config = dict(
    model='audio embedding model',
    input='log_mel',
    win_length=512,
    arch='quartznet',
    activation='gelu',
    optimizer='soap',
    beta2=0.999,
    shampoo_beta=0.999,
    merge_dims=False,
    final_lr_fraction=0.01,
    weight_decay=0.4,
)
Rows from block 5, named by matrix and row number. Rows with one number belong to one channel. Each number is 500 + 50 x the weight over its row's rms, rounded and kept within 0 to 999. All counts start at 0. Numbers have three digits each. After the name is the row's rms in percent of the matrix's.
# convs1: first pointwise conv (model.blocks.5.convs.1.weight, 240x240x1), inputs 96-143
# convs3: second pointwise conv (model.blocks.5.convs.3.weight, 240x240x1, transposed), outputs 96-143
convs1.84 089:492448472483422485512454458601496551485495496530559483422534497602503503461490470566462526477450398335521472595504502380583527454479565433485500
convs3.84 099:471510553503482580392458477582475449537456497470467616554464481487504537510552479453506462547476498459476488456533455555515459520503478450425545
convs1.85 091:574528501459483524483481502513512736521494514495476467580450510506482574487527516513534539464463413497521478485479515462476497635519483506453506
convs3.85 090:494416501538437515481551505388465442529483463454514558496469481517530527518520483492475489478558448554503499384515541606493498531552486440534498
convs1.86 114:485515492564483505455454444483514491493532528523522479459539534475473435414465524513469509490463507469528501490519442509474532492511531496490495
convs3.86 117:467547556656494467529555376518496504511568497468464518499446501614426497523506520519479464529582416491531543436448506532488508436535425516545472
convs1.87 118:581446464503421521469545512548448462528503578544505606493466495479497421568467480488528494487480547531515497508501514523544442606540448492523514
convs3.87 113:505479403510484468540492472504538495478530526601484455508455521471527519451518559482585489525489524508608474512496489479524440565525523496473527
convs1.88 083:504441491460451470477491500433495458525485448444497613511388576476487559558581509586456390513525581494501439662580458472370466501471520458501513
convs3.88 085:605614563495489504519578461508489493480493519507519467488507505499496475538523458462484503488423569560425575596499487466532464435524485496498462
convs1.89 096:482373510548540493554468501469474375474527536523551506497505559497440531387430389420473507458526420522449547526502489413560506463543503489535494
convs3.89 095:498489551489488496538538556514490442481503480537444561469472508537517476483511426475411560540500508415496481487522542549531512528502527565514503
convs1.90 095:577513481451523433425483493443571570571443514444502596373447495549474455523482500394456471482527507475491477491388531479480426390445512524499520
convs3.90 089:551477558527481447467462441469485559537502435436515540532560382523482442525478518481502526504510500493311425506559555431517523462508415504467484
convs1.91 088:510552481481543485576551431512490460504472464566521491567491439461598630471601550476540486522462483442492485482541437427458469476417492525468489
convs3.91 102:482557476539523581497403445568479432528463560513419554528573420474419504493455552489704390465415560443507430496562609445503475444522546522530490
convs1.92 083:524459505519540610482373531470475602515504503499521611486582512452513481399574548566528528504547476486483502405501558547562489534433536444373491
convs3.92 092:496481568533564480473511507597474428501490496447590534485573444563421508443491486536567582484535500464488594453453485493527434451497569560440500
convs1.93 106:497470499470473455513488473469555486496509537484385474519463479503482534461481504465603445534495500438482450498499480505447544354425502457425411
convs3.93 100:400479568507480436464454548506521469503542482480460575497442488573552447508549461498475543460532445532511399500501602434508501513493575555481504
convs1.94 111:501538514495393454519528452498468509412465446567424504665519474505431430544568555528487462498479451441559498508539470545574530519486528474451515
convs3.94 122:541617511521491534427510515417581447381466522509413480420485550439554472395427530554510564510499413515597317487432527422493514479518488523538460
convs1.95 101:499430567523511444507518510570650509498527514502519537499467530524504460557391484483438504480475528469499352495532536469496438552446443498437442
convs3.95 101:474487601571392469560426561575458484557393473537472546533493490457408437487441445488493497530438527416457500530468512577479526551345492507495579
convs1.96 077:579402467432528499626569553544544463437435494481439397495562474572479509442559528509487545504492488508596533463447499511586441527536492574520513
convs3.96 092:454449522524501510482370489398562600366572491489499460492428512479324451521509578525441518513509476569461524485571488570481468590510446520484506
convs1.97 093:464563475454474463482479462610621348558494515518414495575519476565527455470471517567526517499505519498491483429521501475469499547522431483530506
convs3.97 082:469480485470432499429513592534522402430501428553486563581456497486420485558517502594563474468518445485503490477468437517525508459471579474619384
convs1.98 084:514610522509526501504501560558488487499496523496543456465647473412434476450491484529462498505473513507445497532410498504481507512574505465543480
convs3.98 081:493499551487488486500607616493557419471523507641494557632535487479483550451498549531469503537515551485552530488516384546434463465531405435514508
convs1.99 084:495454403458489525431521443431489487546495531540466606492474484464482498485598434547500554514550492340507468515422576500593516522590502497495486
convs3.99 094:417470624447530504457476546491501470584479514452581486608481510544421374522504499433430499471528481513488510548583499482533479546497570484539468
convs1.100 106:506523461501542446546491459470473396502552498543519515630547522487501486470473545380522500481520440369545358593499568583536485590478536510510498
convs3.100 110:492494469425449490499482499636494558481458482521532576539523436433502562519470600458530541491465612516528445453533467497499499502453501489485493
convs1.101 085:436428466546500553534557510489511431497570540523504581488542462478537505519561473474403506551565491530479566599485511516611570525591526475452447
convs3.101 089:469438496497469530501530464396569495483519504449361429503502475456615511492504522503552503452510549512483495434456562494600466522494531512561454
convs1.102 103:516492462512557512631471394556465499479409521420500537511477501466431531512560505426398509598498497462554438416448506531480435550514526550479483
convs3.102 110:489456608493599512471510499481522519455501501479517413405502580478482503565452488527565408505483435540474557513491527537488499514522502516462495
convs1.103 107:500548532628428494483454506445452515462477508524499518491466528513615504502529534529434484489496442521446580331556408526530517431508553452555554
convs3.103 121:493461471503503600500515439480502574409479501532582562442498513516446438486535601579535503537496523431523557564469551575543416454525498453593443
convs1.104 106:437423474480401509484513527501550519497513521465468444402397437513504590528441437452539577458533565568453525482560504555512506484455481361504586
convs3.104 111:480470406479521432536516481539596522564481484560451578597491481540589588482508504504502516556537514362471402507521519490485499513473545428499502
convs1.105 078:551469647517416557430513411572507521367508486493495584510438607473521436584485569497462572433459577431516494556563429480538509536482546474418461
convs3.105 085:500530376414460518441493509509573472505531459454541515447483403451468608469510453497508552402492500402502486533523550553543462453542490461382544
convs1.106 116:434547468502512497518547492521516487514486514488460519495501533548505489619521438475457469476550447505468572542498594528461491480498475443517481
convs3.106 105:507542478436386519379475454505493492467417450537550513501506503599505508548517469460504446530515480541548488536516494511467493497492474556482510
convs1.107 101:477617529507553454530496513503497600533475511472650537499411497469505538473506608531479548586504557341588494460547528498495478482466511504526500
convs3.107 100:520545477525611483554426544498439488575513467461500534520435456579335475470501542523529503467496476431653521568472563551502536569460483488452555
convs1.109 089:436536501517513499521461457487491466484500521515396479535586583503408475409482517519473522459555502525416554480495517542472501480522516463530494
convs3.109 097:387524561577457466394481565502542433537476491441565502485463502497500416404594586400541471482542470454494443559616579470474518489387555477495448
convs1.110 088:505606410553472557590526491502509487517507467404539483583516486554453522519579430525442551536551598490536357549481493447480500470485548431501492
convs3.110 088:511512510549531522516488471519540604481461477421533461505528591507516473475557546476345486532478456403566517487509465546604526462524471549519541
convs1.111 110:497578501478482469516468454579529502542530443586420522491536464489524517371517501567444495488492401525530502525558533500588489488501495537513502
convs3.111 113:502495520471483370479438572554507498426470470530511552524402579569496405524429483498425500504494575503450531575452505515474486514516521491439415
convs1.112 100:498486499481565498532454611531482669445516533430428441586460462505463463548522549453489483547516501565525591515567544554532458608470487515475507
convs3.112 096:490501500485515505551442501451500555536465536505503492432481474416545470594561538502529473442402455452548565518509497545405538419486491524442502
convs1.113 098:492507535492475587500568561559512507506516504478504545400506540498484453464503561546473450504522453588506452612490502444446517506555470501431558
convs3.113 094:512527522450506464525533458474494452483535500560479591479570515457620452576504524507525549476517575477514569494569562488507565516475525536505499
convs1.114 093:376550522486572483581433458452514394472485444403538514482499481400530454549521548471583531529420466453503509307456490526449454471531471461452515
convs3.114 087:505566339459574504468467529528519509394559405482560578497480490513549506594511468527498498510474485425434575419562480455449465525460493564604523
convs1.115 094:503502500437531502557494441449467565521537516510556475496563538548465487488510462505444519554462512405611530463536499425416526466470291547511558
convs3.115 094:449391518525560512457425476478584568489459432444473491562548475484478440509454485502586458567493497430419512351454526516495497491491534524496509
convs1.116 076:448601520454518487438491449375500503418483454537492532515583394453466518519546341524629439581576603466423518516502625520457508500483462589568537
convs3.116 075:512560459453562505488536486515636466633497514512587491537493504508519457535482466575484523497615493447498550524526710496483500522499525380497466
convs1.117 106:518592474549493441494512462510638438537416532473597495566502417479645492516494436489543500498461577503480544489481517497546513409518470508475505
convs3.117 093:472444499500497490554476517505471539532611501399447458542528485547519475537499448534411491558450470581490504554516564489456442527414461512509514
convs1.118 117:483499477434519483505547383537490443494533506535541522475515516519521580440443517528543500509514461539527519504491536423467544510532480523449421
convs3.118 110:490502538540558517495508488495516605495515534442551499539528578511466489505519500489499441507551502542461553511431584614480463464522494553495494
convs1.119 119:484506518548534484521562453483492577506472468468520502570452493572475618461418427533531539482487518633511452686413555417504584599525474464537510
convs3.119 116:441464557631476472567556500496513508535487477511599513510452535519503544511508499497438516539526505510458558572516403481501460480528523500620505
convs1.120 106:524470412472498527496469475540438483449476383469491476512544499585496554511545508535502478552477354566498532530446505548564502532492396545540579
convs3.120 113:463535533476613582460489524485453432492504624499375482512497566480533558435446517546524586540440495477505418461457501447494467436467501484507440
convs1.121 101:495557483546533513646552463536466398526432471506475477508527391478521515471487496466532520504452571441443478458485559417533509545533450482497498
convs3.121 096:504523472471472513539430512448398424514569441493571457526475515530488501533448449517408476521531459483625484457526466507384547508474557487475502
convs1.122 100:495481557417510539514538580419393518491424493474438463582390514472422382497552524505576574521557392422478512568595460458500438492536545535488525
convs3.122 099:467498389530520539554538574513487517479561551474498321530551518437411604472505533609459498492455456473500523531486494535434517363509405595469518
convs1.123 107:459571536477462546420499482487493502460523500458330473465505469448542476496605589584461467461503475394548497475498516426488569484492422471463441
convs3.123 114:517472403505477492569530434527522595467464476421509562434548501584411625548498567417500390568481509576432410546527504519531533498529442531526517
convs1.124 103:522590499519401515511503530522562426466536479442459514463437477461508452497517516531558367471449452435537617476490453456492506493561436512489467
convs3.124 101:499489435499505539528560482600565485505524499477496462497441527497545594510492522488532554449530521506621596508564515483469549514524523471556683
convs1.125 118:449511482458522417450444477463502508505519540469570463660484586452473522495384449574564529469541483520503541544502511539495499574500491513509504
convs3.125 116:460455482478439546493471510509542433548544411486404542508479493469525663469527461533438480458584576579492387520584506555494589460478549564487546
convs1.126 105:524506412528467517512537473436572531562501511592437602474540458496557583545539582474509570473561414443553478482479599499498542465444502460491474
convs3.126 114:495504511452522550424411665469543446459538516551566405512492483494560536524507609487454483469456467451520507462545471485549463416494432457485506
convs1.127 094:556454560514521480524494510499621513501463469482504483582528601528496567428414519487499503493498358418403478484473490482479500525538477408506509
convs3.127 097:475459557493535569471501509524454505442449490442520441443483460520558513601414533570556510492458604524511552328452515541477514523422534520528501
convs1.128 100:469477492558508506543472457561541406361480503474431437470528602506432479433526513546518430508437451549577529458492523570585502407470463552544496
convs3.128 103:512513525443570532487491460481446487458576567476497491543549434590539480543531572577511457438472498472505558492478423519512547437461412520482578
convs1.129 104:527469486495463481442632463599430503445567497395509521588481580467504591440607487472441477490475410512497517486411546497506509519487458517486415
convs3.129 112:549480454453448515480541447545574553457508475545456518522523572582490453463512506472578567522439522501455518469498535476482513471554581531512513
convs1.130 104:419480495482472514396516531463444476508515433483553534568434536492506498531521465509548510553521481420443529447517486609446505478454534485483510
convs3.130 121:443448442484558403496548443538471488534470485484459505525459500414529485507447471498542485445515549418402485553496523526500525480519444480438487
convs1.131 105:511495448385552445491522552563541610500509412439555502522482436487433561539542373558505460499541577504544439501586476517504465431459543516445472
convs3.131 115:495507485459562481530487596513506485564522546498476513482497495493540542446507489508503462412564488418480466555486501441444475565483630556549444
convs1.132 099:467546600499476459486509593570544460430610476502485487483507588478598454524540492539433414525561513510501530571498541500516525535367595497474533
convs3.132 093:404403515500506583498496610503542598404441518457519481491522479465381488465558524500496403535472509488475618401510496509397518482428479547555519
convs1.133 107:462518468476587518500571571480532447498478449431374555504609517533521546511529504452588468511589450530469487501505448488524516490560588494513620
convs3.133 104:463499397555412488469534494573528534507595496495510512430450472637466489467533478608661486509574457485453502452489483446498521506509526500513460
convs1.134 097:539430460469567516535427478500542499504517501490476490473476531561552445431434391555549516497467466625385477462498453468571499531478427484465528
convs3.134 091:491513487468568286545523469547506551597529525457465466485578445549535493418597431396469485416545491412435442555478468509554530429509476524490503
convs1.135 088:511528470507510501460437532504510519532516499517501520542457543459571449451531365448496482468507525572529461467432509593537421517531487511499490
convs3.135 090:486563419489476616678566502536516524554556578508487396415485395494565459443472507558553521537519504518467546515517490457478517477526447533480541
convs1.136 103:510479543533375537536419476440552594543511426437515527485491486447416491607481499478492490457492528511369551435514563475536586521554499484531506
convs3.136 104:504463479496600549490593503606427543490429501515522519487507501553482467537555533435523453540511528482416421438536499537552457487511554543467478
convs1.137 102:541503493460441491523397525398449487390527542492513479428582525516478483451522548496522472520454434481480497504554540525503550393485504422452518
convs3.137 101:480525469504537592445449496460499530564497467560437507518558513480486500478438394435502455456520472351529454490407491455642440487514500444530477
convs1.138 079:519531470439482508488500446542487562493551471486512543459545448526466539405424510482515372500485481443488517406473532499485519468451527489543516
convs3.138 090:571441449592421542530488561512534481481576465540582440440401559479399511554467589588501453510496490575507567479521520476527549492516472510477427
convs1.139 083:495493506475443549721508501529524512542467485444433509492440541489512415518497518498461505389463512549491476504471347557583566548475511428488523
convs3.139 082:466600435536419617712438540512496545491516483525426496544407562477459503493546380500508456512462500489530500499499478481532453549498519496433524
convs1.140 108:456385444556529435440530484487584450489477488474489525516471385560438496506412535429494431509398474509492486493512560524498493483504431415512539
convs3.140 106:465522488528542567679437450495494434388480490519475370508446530462509415436507517421490451533548542420509465470464561520504529480471517383453617
convs1.141 118:577488455533501442485462530483528531475564444519376538421508452559532481402574500441459418507457525501495551560499489464561647523555476497493487
convs3.141 108:491520460670511476595593480526516437522393500565573547533490503579397522459440532500484519466567557442547540558453441480519459545517485543536583
convs1.142 095:518519516492447515530513367563494510544556594494446531435528582435476575448487563455573467444409524433458491472448485561491511518487629474512572
convs3.142 101:466550510564555392556503459508421481574416292473521599467476547399487529525461569414497482406502418520595580455429404507495514485479480482557500
convs1.143 103:467378468477574514435501486502474448496459490571501520449600441507487513429552388454503479472544498516518511462522513443514471463458569540495511
convs3.143 102:433543391475503503478502452494528380503405434436489543578495442530588488443506570574496520506524410484595490406491500486551518435431500540565410
convs1.144 111:458505444539469548470511546488418592538575423497496494674463519640414487373627478348483480542510509471435529467528491402473486508521463475485515
convs3.144 123:536563497508451556444474542562410351529474595496379599468427496579531359591503496488547411540502578419485527516592491476499479483500538533546465
convs1.145 087:458485428450450434529519492514426519585444583474527448456485564493449517490500518592539516480482483544490538415470501569430412493556498522565491
convs3.145 091:588536491497549447574534512560551445535437581597480522452499558615464501562501498379541497500432514473441493536482475530529509545539476442592551
convs1.146 105:544399528517515498482559464514584439494533482524473588439516502497532517481496498503412450482421516692493486499549509503480484601543545452555523
convs3.146 094:546456528499471499491643487453546504561512559388549542552520390514583519529495566485498451504489426474536361488517504546450492572518527540421552
convs1.147 111:426434493518595491501482480461519497475494381613345477460524411489548500378441512471526537521573441451512563507511457500424498519511486532552498
convs3.147 112:476540554501513300466493516558479496556524535579502442474501533478522446514466523591490523405506504542569565511601533583490427459496505523493538
convs1.148 119:529488503494545500467537456485539402493498506485587527501563459574519341357484550476497498513540454404515461497580530439500433492519565512426473
convs3.148 118:505506501580502493529470587486484477439497542504522527481466467450533349417483479452475484438555493482502500530473501511534483478553502502492498
convs1.151 084:517457516500552447434544530526526463514558506487491480510470473379517506515490497502433524479595548512462526514508555504549618471486483415543510
convs3.151 091:492397464499484460469433519544415512498532672518472479483465532523491527546536583587499511454535515497520501481517588510514493561560553535445502
convs1.153 119:514487526527479561597612458480501377450429467458720469506553476494417521489443476511583443394514455493487506467484492448462524466532536565490504
convs3.153 118:484491543423599494553478508516484499490490545505512455552552583501441526539448432426527451555515555501506497432499486486454497538460453492492566
convs1.154 104:449513522493418602484520468470462536511454535446495530549471501524521468525522521490447434459477450467518592478529385507555567445531559531499544
convs3.154 109:517518483568454489481397469482519572498597485532558473548464569493457458416405439507473532451513520519512467503451546470494567503482464588506613
convs1.155 098:506510550435576492492434458416540524500501499540483493448596533407516558563561494449533498457458470497508432475545458495480499565511503590475488
convs3.155 098:539501480606522552505485417513584451531484515575522468468605483656563596545449440590463563495517451451510384388463528482474458485551501529447494
convs1.156 102:449500496461418481536423527541527497436458621418494493458563547551566480545545525397448475540542454548444435488496523408585512521523460487483555
convs3.156 105:533431546492476566510503604411458556498481517436527456499467490474506504480539466433428559426593432512433384461504566439501494478470549457531520
convs1.157 111:461421531441528444440403544467457551512539498513500566478585493461560462527445450463636512513482474508499501516526560495501414495494604477436497
convs3.157 099:621465474517501531440573456499509497385528464523461498574511512570556510500476467505494576535453550533518520434527481546355502418570484519505515
convs1.158 108:373464504526481501457502484483600409476548411463457460538510551484487500514482543494539432474500518464430555514470488548567373480506433546494466
convs3.158 092:336551541538477504481402542530460524495492602541486433531469501526533465501554503524507507478518477531501548454456539468435598628458546491478500
convs1.159 097:503470481464527497560519545497433511479486399490563500521463534429484458511667427526533500458568437508489627475464511500505517464500500500431505
convs3.159 103:505522530505545499520557511483505565505567445526594401439458441454450503490429548511485537525616597447501452458482539598479499502556509521390525
convs1.160 097:460484473494444458518569437535499536445520446588496521393469444522533340516508540473518466479533656665479507485493454501513486459497422483458502
convs3.160 082:532501496484531503478539487523475550490515521478554484485477474485480532469604472493618523585514514580422497443502522443505495536472435561417470
convs1.161 112:462461414467492498506496468510498462572424513538543479513616497495542519614371466581427498498458440519464436481409503392508490430516483479522504
convs3.161 115:463512441484452614388547423527438497566522515546641507432476480466452569473497528537489456539615490542495594495427467486547636538587544575538522
convs1.162 102:521478499524473510580625491497557462498548512484510472502574530504460490519562518551473459506399419512465505526477500568486441497463482505513514
convs3.162 085:571609476525537454577359457545440496528508469534544488463492547512420441492508492515480506461383480453458528485506422509494465558531540554417458
convs1.163 116:577515507529509507501609506485566617514520448484443514534554564439464443522505464475497529473479516484565467493496517543553554459459562462507534
convs3.163 102:469503468500481506430476501448458589539498605496529549468503391486590489466527553466527400563504456547417557614480504508477461588519448568461579
convs1.164 096:462432485548435502489467450458473482450415523430535494466471478443551541520514458474526530487524462440494538512433504608524502474600588490586548
convs3.164 093:491522489554534441526625475445368556432438491454477493514564540595506494462565499552566541439493475507437495452509548380487503550562463512584492
convs1.165 109:558546492463578464453502519464525499520496523480537538513382568506541453527373514471464554485506595485480488459486499576444520501489499484496387
convs3.165 119:496521493529518525460584501478476524434510531461495519549426521468509504547509506597423550490510580484521452499546477462499510481470481454512498
convs1.166 103:526622650553508546501445584472519505498580571400541495522492525527493429480501544493500526582515529403499481511569516461393486469556551469499491
convs3.166 107:441554490549478519403450441453435591490505466525448604435495563445482503496552569508512562554471508474492523523533494463417512550480359550498474
convs1.167 117:544514483523517560550482471529556490555468466472364577445510498534539508444503488536438514545583407530464498519500473343552558545564530548490572
convs3.167 119:445515342448466562490511607409522426514555471474562498533520471548534419527522549612437573458510475463548496394509512457554526480545514557415581
convs1.168 094:499501531544468551641566482542442456447479424525441510485470518541521575506573515517534557504485602507448635554526518392465525545565510532549532
convs3.168 086:560547571459574521535440508506468482437529537482536493515356456564503508490420508536479516518516546403462525336489456513486463493469471465530506
convs1.169 092:488480485455510491573589469510430503507522480548514432552504529523521433522496423566532461521503612480456555505463553505505532572509489521531523
convs3.169 085:476567524380477481561430416457493476408521515520417526463495508494456500518516461653544489521417512529524485432487657418437477448435510400459568
convs1.170 113:412474451506391528468519581474490482513535593487328554459512522444517458418581474536468450436425535536439548392515506564514505540550519508519490
convs3.170 107:596492504510614540458514560440484505504533463501528499465522486675454595489489554441457552482493463531527500541522481555496458446467380500513467
convs1.171 099:487529521509453480473491445517545466510457517552450541505457398485587645551475490514451536515521523519490589518452564545493538465549479471472498
convs3.171 100:500544564502545485527530581467504521536414566462567405508454475553508488394506560531463458510501491480553501446579596441494615478510463427487555
convs1.172 124:481552527523516497502497528514493508529462517477582559524486494452491527422530496538496534505507467550462466592509481409486480505497554499425503
convs3.172 117:559494475374436567544464589491648529541544525460533522495432485413571491498563575448507473555516504489443404526489497440557548465459550392510506
convs1.173 105:496424515499499510564546536551467548406530499503417484490552522460427447515550536490505546501532458474509463615517501458508534564477491480454570
convs3.173 115:498467549582487538475497357456548447412517435482457501477507505546519412489466507498496513439582512548485514491500527549522538430498468477475513
convs1.174 087:538540458516484527595348499535528395464468452471546515476471552517544444561594445497591502450462421524460478436435475482502479442476447484485482
convs3.174 090:435518536515526562390606442543566483587572617489450520521458487527506501518464509570493489510528413566462540497500521577492538503563554506449567
convs1.175 096:502492593502458471436453537512618514511389517501494452438418514407454548505470528463491495538484428571420529505440480553502549495533486507543526
convs3.175 089:545495564446486578501427467539507565501457521465495518491557395541672449409480444431523504540484518527469548573447486593476536526537384471464590
convs1.176 106:544519519502484500468577602478505474547575507449513538488555527506503457486544511482401457529500463459504635577581500616482535613513484531526508
convs3.176 107:504444411496517524430459444504495402556522500516582511491437508456476492490480632666464507552527478571576466438593504472471518478442505569522512
convs1.177 080:505524480491500467543497586470533471566427580449498501468502463593419478501460438502524484562479499463517511554491595497481435574502547539416543
convs3.177 087:514476537511475400486539528437500608451545361579409561530548458553477414594535523472508494518506512569536498507508504458506598550478538481494513
convs1.178 103:521626532530448517482443510500420477450444469567536503547508491506523574510358477486451467543487597363549498435470378502459508567428540497554493
convs3.178 103:497423484560557518479437535516480475562523536397522506555534491592507568528446513484472510500553458553505466423392367482484488514518515525517462
convs1.179 113:514433491559524478438538534542591513530444566511518523376469518499574499554436446537450571495588466471500501520502540485588578505522524532509517
convs3.179 118:482514477429541577540593561484483450525569487530571530506496516484480490512500562354495548546507426431483485497524486430462487450463501529536439
convs1.180 100:461531553532564479638538593509417497500506512500581600488566500503541522543462475563504500524586488509451501474488430508524428489481482422505531
convs3.180 105:521532563477458395604554462560512456430331512504499397503478522514539418485503499501509505522551522543440460533511548532508507501528500467516481
convs1.181 077:471577500492398545556648512423579456488555545486620515497456466508493503495507447534492428635475470441475486484519567443493533514545485496545555
convs3.181 083:477471506557478486425559484510510503490435482494401442390414546495628477476488481530488463473627487526575472489564465532541516613563575500561502
convs1.182 089:514500487377429492500380508600502566475517541483467488522485549447538470483402511596484448442563438586488567458541511565425470460446528541605460
convs3.182 086:548477458462478477512526357570552432479521529452521518408501523430479560493480520565556474628452420505618465489563376497417524413579490466510464
convs1.183 087:439461527454469547531479484532553521485551396530588465495614495588394524517462596568495490494503493466447495692482495476458591474477356499528557
convs3.183 086:509440512548374461488436494474477505552515474596506460472512531522497430483499467434415524489511490475517501498536439501572516522482518499501456
convs1.184 112:445479539492441509411367500500565455446479477409502506508503470434415537466542389681497411470521565568518469490478587458510456531619488434464529
convs3.184 122:473555501469484433471532465505449479468466481532465499430526642535601589492457591431477485508450424371596569396492433462538504540522432434508547
convs1.186 094:486495495497439523425468517502513490399493396491528459629598520634533551534523510532523455553561424436525470553527522493571518534479469512542533
convs3.186 100:518602464519502508480469534490514503617522573494492489470507497551546508425495507546405468463516561382489598483535539500574598404393480500477435
convs1.187 105:489487435454489489537560583507446461409486521456476474469449463516491506451457507549372507440459421438459400532435511574503593513470517515417538
convs3.187 108:584436523547523445424517536583493524456522493452344499543489514422463496506466541502538510519560514543576441531458533470460477507500533505460396
convs1.188 095:517516624479512508493613509532606516501519515503508430531516493424554446456347528575451464507571469544466448501505366464561497531529525571586527
convs3.188 102:517566492463446536451515471433487432521494575529506536532520506445369449510531528519486581541422515470492465486505402412530436528455514383496528
convs1.189 102:562485389469510471490472523586530503507490505578446580596505477557509434475531480517545486455524589556404417555474532499481542556442526539469503
convs3.189 109:414406505489546511508532560548498501492442463513595494544517521485353475395471559478478424489511572590509640483525523527443500507525516482466494
convs1.190 083:491496580464498493460546453520607569430498500611588521503454474485530509388452505527516497522463517477459574459488524528448529483514428584531564
convs3.190 093:488525437543495468413491482455502424481489486555549489491467569537509544543559460500534467460499486657496405533567519441495483384453490552564464
convs1.191 094:496424454534550482500471534505576523561462485549561562514474567437429502501576406474572476530549583506510464515459528597478602415499537562624500
convs3.191 091:525523497501449508432604441480548448407442524510584569466477520407465592577602418500475457521486533514560502481421639493540428531564542411499504
convs1.193 101:466518530486625549559524483497579495475486544524559462427515487503481529555489443476531487473540537545454548495568543544510533482442413500481522
convs3.193 097:517436446445505523571603462512527462512527586466461554533498476520584528510542545418516485489488548555478491431475487465506501518455584429564415
convs1.194 090:475501444539495500485520513538501558450517472574544464388476436399522517493609566427542518494421477496485474488422553484498536553426434521482517
convs3.194 086:508443462550446468556523537510542538518558439436507489558524419614399482474545471529449490480524506392427568436521492530455516482449448433578497
convs1.195 102:497506528543505508412544509506525576566568582532539530471646545497472524522505476424452494462437592524483555490573521540513514490493553530485583
convs3.195 100:456509517541505419504455527602409501496633486440526445401475473476504502494564532448568435498482472494455534524523601514487416486355501522468487
convs1.196 111:517551505508503571473527515547546497495502632497446476521570506548490496441548512530562511514483536702451497458568531455465506522529508501455482
convs3.196 123:502545494530446498460518460509463518564532508400474470513485455487541613482543463427506428425516485561533464541563486495506527479478516512450464
convs1.197 090:549513451500472538501533502589512358504543535498544496442524530513513481610445454492571534426560491394499554517579384531487540577515425511553528
convs3.197 091:454518511466467528566614509484471599448471611460511459507481494551436573516567490415442517510420492466475469549482387532490544464504515474462563
convs1.198 086:480460513519435507546543464448469482532462446418533500518477533493508477443494493524325504499479525412486457446509578483560573399606525451438496
convs3.198 087:490498486498485508484583456583490416502564472448474433567500355496605525436532494445435432497470503431507543472524521552502437467315547534500481
convs1.199 110:574456516521437449418458566448457501488516541485443495413486479417506485553434425488501505508561531405426469514491481531572485548450450581582514
convs3.199 114:495522489456454554483479528598478401501500482487488576474447475576497533498535515512478502489549474509481498500489490583475568485462459448553488
convs1.200 089:513462567469447555483500496528427547478530548506481449517543556426458359419345482590468525573482444475491532513504571555459505518577435491395502
convs3.200 096:407452371497477512562529510519465590525500507435555488564523499577480546581518499514390530499477528576521485477468417487472478479485499689472482
convs1.201 101:513500542464372464500474572496546533452490573499388514440482470432486608490494537483600522509568576384435523480533501532423468449563487534500564
convs3.201 094:508526495614445485527550585525454493431507522500467533494468497432377492508502526516453539533513534469456536475403541511533512401496502583535534
convs1.202 096:408526463549507502521467486588512536563520568561462509502485592507554406495476507566502491530444422482531494544504498461482599510531482521510598
convs3.202 089:496508577483503549486463429603574504612569380457466525509496419563505570508500457409533584506524413467543488555571471609476374479433592422526425
convs1.203 126:546524473493515507492580503548422403513538571497519490502541523653413503518487512570486568477519535465458467492519533385482497530537477517494532
convs3.203 116:517497504496498456497421485432564416505527494494506439483527460566543531510578511470495422548511496456449417489517480560508475486419536502522529
convs1.204 107:462499447535495512503510468510522427493415504393320452456424511488579531520566482499551592449498511538504431476507432505508507480565542510514499
convs3.204 113:460487573492519557498641496422479601532481485574611563489543475482526459558500548455446506596510656501501585492553508578551529490488449591500531
convs1.205 106:487531448609472428494415472570505477521510500522394501471627432479521534525549433510511542456493504496550456448535553544494368532437473487539518
convs3.205 097:501465548465464498525424404493509473543483480454494521394517560531470476553521482503624504488560496508411565491491469544527544483521327465497581
convs1.206 114:488532526528451534493506548591619477441473461507525547507448394538478542635493530481461513523485487588457474580447484475465553499513307494525467
convs3.206 111:464476558449535451375508472597500433534533409507507538508524466510522528495446528487480586444556488485497507489526424577445437492438476543452587
convs1.207 086:540505616456512328556503508498380533598480534477439492587497594502502509526551453460501418510433541472453531584585497511466472505554461522484499
convs3.207 083:608529531530539576432482471528485568495484496489574474426585442535480493414486501514601400512514482561490516472452497554507502499478609502403539
convs1.208 084:514476546504530638505570473428498418480560555483523512489481560476528478543461525544503582552429462536531499550494514485527504467441562496425495
convs3.208 079:501518547480501521460495467525519459341544491528425513339449560517647425522506477486421617570579575612476505604492495471482486457526533493392449
convs1.209 090:529499484534477561454517465559541458509458562464519337497480561483444545614475475456444501457432414492504487507461488452470573438525447552385505
convs3.209 083:481429503500525435555471514504530492522518540435455511528439502524573431490473456498364512446497517474491455485509507439545353484458521458619505
convs1.210 095:527512419524529445499518465516612492544496483498493578531518565558488490450416458521489493471443572628515467521442533553481507472527461515468516
convs3.210 086:466546539457507562482509487471523353502577521399429489478484541440516547483570456470481389522495510572503590508457494514519462472446502513543494
convs1.211 108:479470519452508561487504512369471523515502491473421461351405476470491378466485564401484483470472440487487420440444557495464469575461446468464502
convs3.211 102:617519570533547522550502498503505551501553531489470439444509559490432539547526525524432468459472411566432489488371526446513503432567613477475554
convs1.212 105:502474507528492446483645551395469434459467495503443451420491519436568442476539477510510486484544523573474474445430487505489430614465464524476535
convs3.212 117:472475469517595467543546602508432429517509461501513570454536519499513598531470631403436486480523514450541581483400544510493601454497526573443398
convs1.213 078:485447399493477600496472582411448608469491500506462500494487473433615545455521462552553512516554506500504468510467511434523482555525493473630497
convs3.213 084:519507496482538476470542498547549588474544520514465478470493513546497530472481518510544450469520504515498488539498506469538601445493439471552452